config.yaml
encoder_activation: "silu"
encoder_head_dim: 64
encoder_fused_qkv: true
encoder_patch_size: [8, 8]
encoder_positions: "learned"
init: "torch_default"
optimizer: "nadamw"
beta2: 0.99
epochs: 5.2
Rows from block 15 of the encoder, named by matrix and row number. Rows with one number belong to one attention dimension. Each number is 128 + 24 x the weight over its row's rms, rounded and kept within 0 to 255. All counts start at 0. After the name is the row's rms in percent of the matrix's.
# v: attention query, key and value (stacked) (encoder.blocks.15.attn.qkv.weight, 384x160, the v third), inputs 0-79
# proj: attention output (encoder.blocks.15.attn.proj.weight, 160x128, transposed), outputs 0-79
v.74 104 [131  92 131 162 130 185 130 135 125  81 139 127 163  85 136 112  94 165 116 135 135  90 174 129 135 101 173  95 105 139 108 124 123 187 153 130 150 126 143 122 169 169 111 126 131 136 162 136 116 132  80 111 126 100 104 126 154 169 110 122 122 168 153  93 149 134 137 108 141 109 100 150 124 106 165 165 132 145 144 138]
proj.74 116 [135 127  79 115 146 109 134 103 121 113  89 125 123 168 129 150 143 113 107 142 107 156  96 138 122 135 125 140 158 135 163 123 118 147  85 104 146 114  90 110 163  80 153 121 159 102 133 121 118 126 117 117 100 125 127 139 124 115 135 145 156  87 119 121 114  87 143 164 131 170 130 131 102 134 128 119 112  94 146 133]
v.75 098 [ 91 141 156  97 106 106 130 153 135 138 123  76  96  94 153 119 137 119 127 105 130 154 122 144  96 152 133 106 122 165 119 134 159 138 112 128 185 140 144 107 101 165 125 128 183 152 138 134 137 140 145 124 119 139 125 121 108  93 111 163 147 101 137 173 134 131 137 200 112 117 116 113 132 137 155 146 110 123 107 130]
proj.75 109 [139 128 142 121 143 122  85 128 112 107 162 157 166 147  89 144 140 171 101 145 157 122 126  97 175 125 109 122 147 104 123 136 100 145 127 136  83 106 183 117 109  99 113 129  93 103 138 105 135  89 120 116 136 131 106 136 130 118 116  58  84 158 122 133 121 189 111  46 153 143 110 126 125 114 137 130 167 138 118 147]
v.76 119 [ 99 152 118 125  91  92 176 130 142 134 128  88 137 162 110 108 152 121 124  93 152 161 118 118 147 141 117 152  92 114 140 108 151  92 109 115 111 111 138 111 120 123 121 137 131 131 131 112 137 170 107 129 150 164 155 110 124 114 124 101 117 110 170 141 133 132 169 104 129 148  96 128 139 112 134 118 114 108 136  95]
proj.76 138 [153 107 146 128 107  88 109 145 152 151 170 172 149  69 118 111 143 137 102 118 121 123 143 157 114  92 107 121 120 100  83 118  93  91 153 171 120 101 127 136  56 160 127 143 119 125  98 127 149 108 155 135 183 135 159  98 115 139 100  91 129 147 142 146 132 150 109 140  74 115 137 150 143 124  76 124 154 127 103 151]
v.77 106 [105 100 133 103  97 104 115  86 122 149 141 131 127 148 139 111 116 147 102 129 121 148 141 124 160 103  75 165 146 127 138 124 169 130 100 150 157 141  79 145  64 131 164 118 156 170 132  71  96 116 104 135 201 144 133 158 103 120  97 112 108 141 116 136 138 119 137 132 135 137 106 138 145 136 138 124 175 130 146 147]
proj.77 105 [135 170  80 106  95 120 136 130 100 141 152 110 124  97 138 146 156 121 177 151 140  86 133 171 120  99 143 109 147 110 100 153 121 100 177 123  94 104 153 102 165  85 121 127 133  63 134 191 160 144 106 145 120 116 134 143 112 110 169 104 130 145 126 172  79  58 124 127  86 124 144 140  94 127 107 170  91 114  89 131]
v.78 096 [153 159 130 155 132 124 170 129 151 150 153 125 136 166 120 103 140 132 136  95 142 120 149 126 177 155 117 162 106  96 128 121 112 125 147  89 160 135 100 115 139 103 173 110 147 123 169 132 123 135  76 147 177 138 152 119 162 144 143 136 132 114 125 123 105 127 143  87 117 185 113 121 130 118 107 115 138 119 120 105]
proj.78 105 [139 126 131 126  90 141  92 155 123 120 140 161 130  92 107 120 115 100 137  81 158 154  93 150 108 104 124 111 124 112 171  99  90 141 145 170 128  83  64 138 118 151 112 140 124 141  77 164 148 143 158 133 144 129 122 139 115 117  91 115 133 138 131 139 124  93 110 168  92 111 116 130 115 140  94 108  85 122 159 157]
v.79 098 [133 113 125 104 143 125 131 135 136 116 108  58  97 111 139 120 121 129  86  88 121 104  92 115 110 103 120 152 143 147  97 165 138 144 130 120  66 152  72 100 109 138 106 142 111 150  59 119 113 140 135 152 155 124 144 126 115  92 109 120 133 100 124 113 106 111 102 166 140 132 149 121 163 146 159 128 110 139 134 142]
proj.79 101 [125 130 113 101 123  94 117 127 107 120 105 151 143 125 126 101 125 132 135 145 146 160 146  98 163 105 134 116 146 123 113 125 119 121 118 184 110 110 179 112 130 111 127 131 137 110 189 145 114 137  97 139 137 136 166 140  89 124 153 157 109 120 102 132 128 224 138  89 131 108 144  57 102 116 109 131 150 129 131 124]
v.80 099 [143 113 131 148 157 169 121 123 116 106 106 144 155 129 132 144 112 126 138 176 110 102 137 148  77 117 119  95 157 144 115 137 142 157 141 167 147 103 112 140 147 122 139 129 118  80 182 150 172 134 122 113 108  81 112  80 144 125 167 151 143 138 135 103 118 127 126 156 126 115 131 150  99 139  87 109 117 100 134 165]
proj.80 101 [107 155 153 100 141 135 146 107 143 138  99 102 129 174 138 174 146 147 141 136 125 151 117  82 143 191 137 144 136 161 150 108 124 103 127  50 133 175 119 133 159  98 109 153 135 157 124 137 106 129 151 121  93 134 116 166 139 134 115 153 124 124 119 133 174 144 116 115 164 143 126 163 138 115 163 169  98  98 147  60]
v.81 093 [120 132 113 122 116 132 128  60 133 155 143 140 195 123 125  95 102 121 150 171 125 105 158 142 114 151 121 122 118 126 129 178 162 148 147 145 138 112 136 129 150 143 154 125 150 142 146 124  97 147 116 125 119 117 127 137 152 127 152 118 120 103 135 152 111 138 141 154 134  96 121 112 123 126 120 118 149 142  91 128]
proj.81 105 [198 131 113 101 115 147 128 138  93  98 113 136  67 171 123 181 128 123 178 107  90 113  88 148 145 156 149 118 133 151 137 137 105 112 155  79 126 155  66 134 121 101 145 146 144 158 103 132 178 123 120 121 122 101 150 109 163 105  93 152 131 168 116 153 140 135 115 126 108 164 127 142 108 116 115 120 127  96 138  77]
v.82 101 [136 141 124 154 143 158 125 142 107 123 128 179 166 131 113 104 144 136 109 164 109  50 125 142 130 138 138  96 124 139 114 161 159 117 155 174 134 116 131 143 109  94 137 124 109 123 173 178 156 111 103 103 175 128 148 136 119 108 117 166 108 132 139 109 117 134  91 189 134 117 111 135 114 125 110  84 134 117 108 185]
proj.82 100 [105 123  87  91 113 184 122 125 106 151  96  87 114  89 135 137 120 104 126 115 143 132 143  98 106 115 144 149 173 115 182  87 132 167 128  78 153 142  99 136 178 115 133 132 149 107 129 108 116 139 131 115  61 128 123 122 127 156 109 138 127 105 142 185 142 220 140 109 158 156 143 115 111 130 135 191 115  83 132 105]
v.83 099 [ 94 128 126 137 137 133  94 134 132 128 120  91 123  95 127 116 134 145 123 172  95 107 132 143 130 123 172 111 168 127 146 136 143 161 135 144  51 157 150 113 104 120 123 148 127 180  79  72 124  89 115 141  72 115 118 135 134 153 109 141 166 108 145 130  92 120 139 176 114 111 158 129 119 161 163 162 112 139 119 152]
proj.83 095 [134 104  77 135 169 124 130 117 128 136 146 164 120 161 120 129 123 130 136 121 123 131 151 129 170  68 114  91 120 133 120 135 150 144 116 117 160 138 179  98 160  95 122 146 133 115 156 153 127 107  91  78 149 123 109 154 157 135 159 131  70 148 135 114 139  72 144  79 158 107  90 102 143 103 133 139 110 161  92 124]
v.84 114 [151 117 138 119 126 162 105 131 121  75  96 142 120  87 146 126 129 123 126 123 109 118 122 120 107 137 154 130 160 149 142 140 109 171 138 169  82 170 116 125 132 137 130 143  97  91 101 175 135  85 162 131  88 131 123 177 149 155 146 130 141 127 119 116 117 132 126 149 137 113 145 119 107 138 134  99  90 151 121 153]
proj.84 119 [103 103  88 133 168 151 127 118 103 142 114 113 105 185 118 143 102 134 140 150 120 129 126  88 166 138 131 141 140 142 153 164 170 128  88  76 180 132 116 123 187 118 128 116 122 145 154  72  89 134 108  95  95 120 108  98 141 116 144 155 115 123 109 123 152 142 130 113 188 125 149 113 101 123 147 157 149 107 148 102]
v.85 096 [121 113 131 134 146 151 126 121 123  99  86 124 155  54 167 118  71 158  97 168 145 131 121 112 104 127 153 122  84 176 101 164 121 171 128 160  92 151 142 120 117 134 112 115 123 113 123 141 135  81 113 154  67 124 135 110 118 175 141 125 161 113 126 117 126 121 109 129 120 111 131 113 111 150 116 125  88 158 132 153]
proj.85 096 [113  90  74 145 136 122 131 137  99 118 129 146  98 197 132 180 152 143 163 136 106 138 119 144 142 147 135 110 194 125 127 131 110 141 106 127 139 158 151 124 186  78 112 116 162 141 162  97 131 123 122  84 126 124  84 144 110 133 121 163  97 137 123 107 135  53 138 135 171 141 122 128 103 115 164 128 150 138 147 142]
v.86 118 [105 130 133 109  81  65 169 104 140 127 165  98 121 173 140 123 142 122 120 102 154 156 133 138 142 141  93 153 113 119 127 102 151 105  94 115 139 127 154 131 115 102 133 134 170 130 150 106 134 166 122 120 174 161 123 152 121 102 106 118 104 107 161 143 120 114 147 141 135 188 121 136 145 117 115  80 135 144 120 150]
proj.86 110 [151 128 147 136 107 108 125 145  98 122 142 158 143 125 139 154 147 146 147 140 145 137 139 156 140 126 127 105 116 122 105 126  98 112 148 167  95  80 102 123 105 160 106 145 125  96  87 175 147  99 155 139 153 112 159 136 116 126 107  97 125 131 149 162  95   0 125 103 101 137 133 140 122 133  88 134 110 125  93 133]
v.87 125 [164 142 118 142 161 166 108 134 116 120 126 164 150 125 122 128 114 130 109 188 111 107 130 121  99 128 122 112 122 126 136 146 118 148 164 146  91 110 110 141 123 112 133 138  86 102 138 166 130 100 151 112 114  88 107 131 141 136 107 140 125 134 116 128 106 135 103 171 156 106 169 131 105 140 153 126 112 157 118 161]
proj.87 120 [125 113 128 116 155 184 152 136 129 115  79  82  80 152 142 151 129 132 167 121 128 117 125  93 135 167 164 145 158 172 142 160 135 160  91 120 172 173 121 122 179 129 130 120 157 160 126 100 125 134 107 128  83 120 120 120 145 152 134 165 132 140 117 104 179 220 148 126 133 156 146  97 144 127 154 162 137 101 151  68]
v.88 096 [136 104 114  75 147 112 147 125  97  47 102 100  80  93 129 111 120 105 130 102 125 101 157 125 111 135 131 140 136 146 128 121 129 143 127 173 165 161 135 102 130 124 145 124 125 159 138 129 102 119 128 157  85 106 139 141 115 127 126 139 154 144 137 124 125 124 161 141  94 105 140 132  98 159 148 131  85 157 147 119]
proj.88 101 [ 96 136 114 139 135 160 127 128 180 151 137 131 178 155 102 133 131 131 105 176 116 185 119  89 152 117 121 125 137 112 122 108 119 127  91 113 138 106 145 122 138 102 164 143 129 169 173 114  84 117 110  99 132 115 130 110 115 142 139 153  87 127 119 135 122 123 102 127 164 153 120  79 112 145 131 169 165 110 132 114]
v.89 089 [142 143 166 128 160 136 110 140 105 168  73 100 138  93 116 145 141 153 125 123 122 146  87 113 107 106 121  93 114 114 147 126 113 113 159  94 123 159 122 127 122 131 105 153 108 114 108 153 124 107 122 136 102 146 139 135 114  94 119 118 100 105 139 133 163 132  88 143 144  75 176 137 128 157 139 185  90  96 120  97]
proj.89 093 [123 136 142 123 159 125 138 132 137 113 143 111 103 115 132 137 127 145 114 148 105 113 137 107 117 118 132 152 133 144 101 134 169 152 105 134 122 124 151 148 137 140 159 104 127 145 133  93  98 114 119 139 148 141 103 118 157 108 145 138 167  92 134 118 138 255 157 115 150 110  93 144 131 122 172 100 161 156 143 138]
v.90 098 [178 157 121 147 104 166 131 165 139  97 118  98 129 105 130 139 111 114 151 142 120  83 162 127 124 140 143 101 106 159 142 130 108 135 126 126 126 126 170 143 138 173 173 130 170 157 154  99 133 154 162 131  64 137 151 121 151 124 141 112 152  64 157 120 160 137 121 103 145 135 159 120 114 118 148 137 139 137 120 136]
proj.90 097 [ 90  90 185 142 197 135 140 129 151 135 150 125 119 159 100 126 140 127 127 103 106 161  89  92 137 128 139 173 107  86 131 125 159 117 114 107 152 127 111 133 137 111 152 130  77 117 120 127 111 100 118 100 170 113 146  84 146 143 103 136 111 133 107 119 124 179 146 166 138 134 105 172 134 127 136 108 123 105 119  74]
v.91 092 [203  89 131 121 105  88 155 168 158 103 120 125 116 163 126 132 139 107 140 103 172 138  73 113 120 119 153 145  84 141 143 103 113 118  89  82 137 102 135 132 147 107  98 119 110 132 107 137 164 146 158 140 124 139 107 138 143 133 108 124 125 131 104 125 169 136 149 115 115 118 133 137 133 119 127 140 144 131 138  99]
proj.91 098 [ 91 126 160 144 138 129 151 146 142  99 118 120 139 138  75 121 124 140  82 153 146 154 163 148 128 129 159 132 121 106  83 147 124 107  91 164 103 153 112 122 102 132 111 143  98 157 163  76 100 127 163  96 135 119 133 113 116 145 142 124 126 106 135 101 133 100 125 140 119 175 108 109 155 113  96 152 105 137 125 140]
v.92 087 [131 139 103  90 152 135 149 123 141 170 114 155 123 162 109 136 159 135 117 115 142 135 114 144  88 164 121  85 105 141 156 105 122  72 136 123 182 126 151 158 136 154 136 109 167 114 143 136 138 115 137 143 130 145 123 166 133 135 129 121 123 141 147 130 138 151 163  54 108 107 111 130 115 129 152 125 128 126 156  74]
proj.92 091 [128 153 130 144  95 112 121 118 154 128 130 139 127  70 118 103  98 104 106 115 125 135 121 143 161 128 126 149 136 112 156 100 126 113 121  92  92  93 115 151 121 137 119 105 132 148 148 116 121 130 181 104 159 132 109  92 131 127  94 111 127 109 159 152 102 183  97 168  91 153 103 165 135 136 129 107 152 134 111 132]
v.93 100 [118 145 129 113  91  96 106  63  88 171 121 124 173 113 151 114  95 137 103 160 125 149 120 132 145 130  93 139 129 140 159 182 144 121 110 143  92 129 116 139 103 139 178 121 133 167 139 109  84  99 124 142 165 129 125 116 133 129 159 120 122 163 101 109 103 146 133 129 140 128 119 135 118 142 100 151 157 134 128 106]
proj.93 107 [142 142 102 113  96 171 136 121 118 134 171 137  74 131 143 147 131  97 182 125 115  56 120 148 133 123 139 131 157 138 116 130  95 119 164 119 157 149  98 129 142  95 108 127 119  82 157 121 132 163 127 147 128 114 131 159 105 117 126 119 149 147 114 146 148 150  98 101 133  81 152 123 141 128 142 138 116 128 146 104]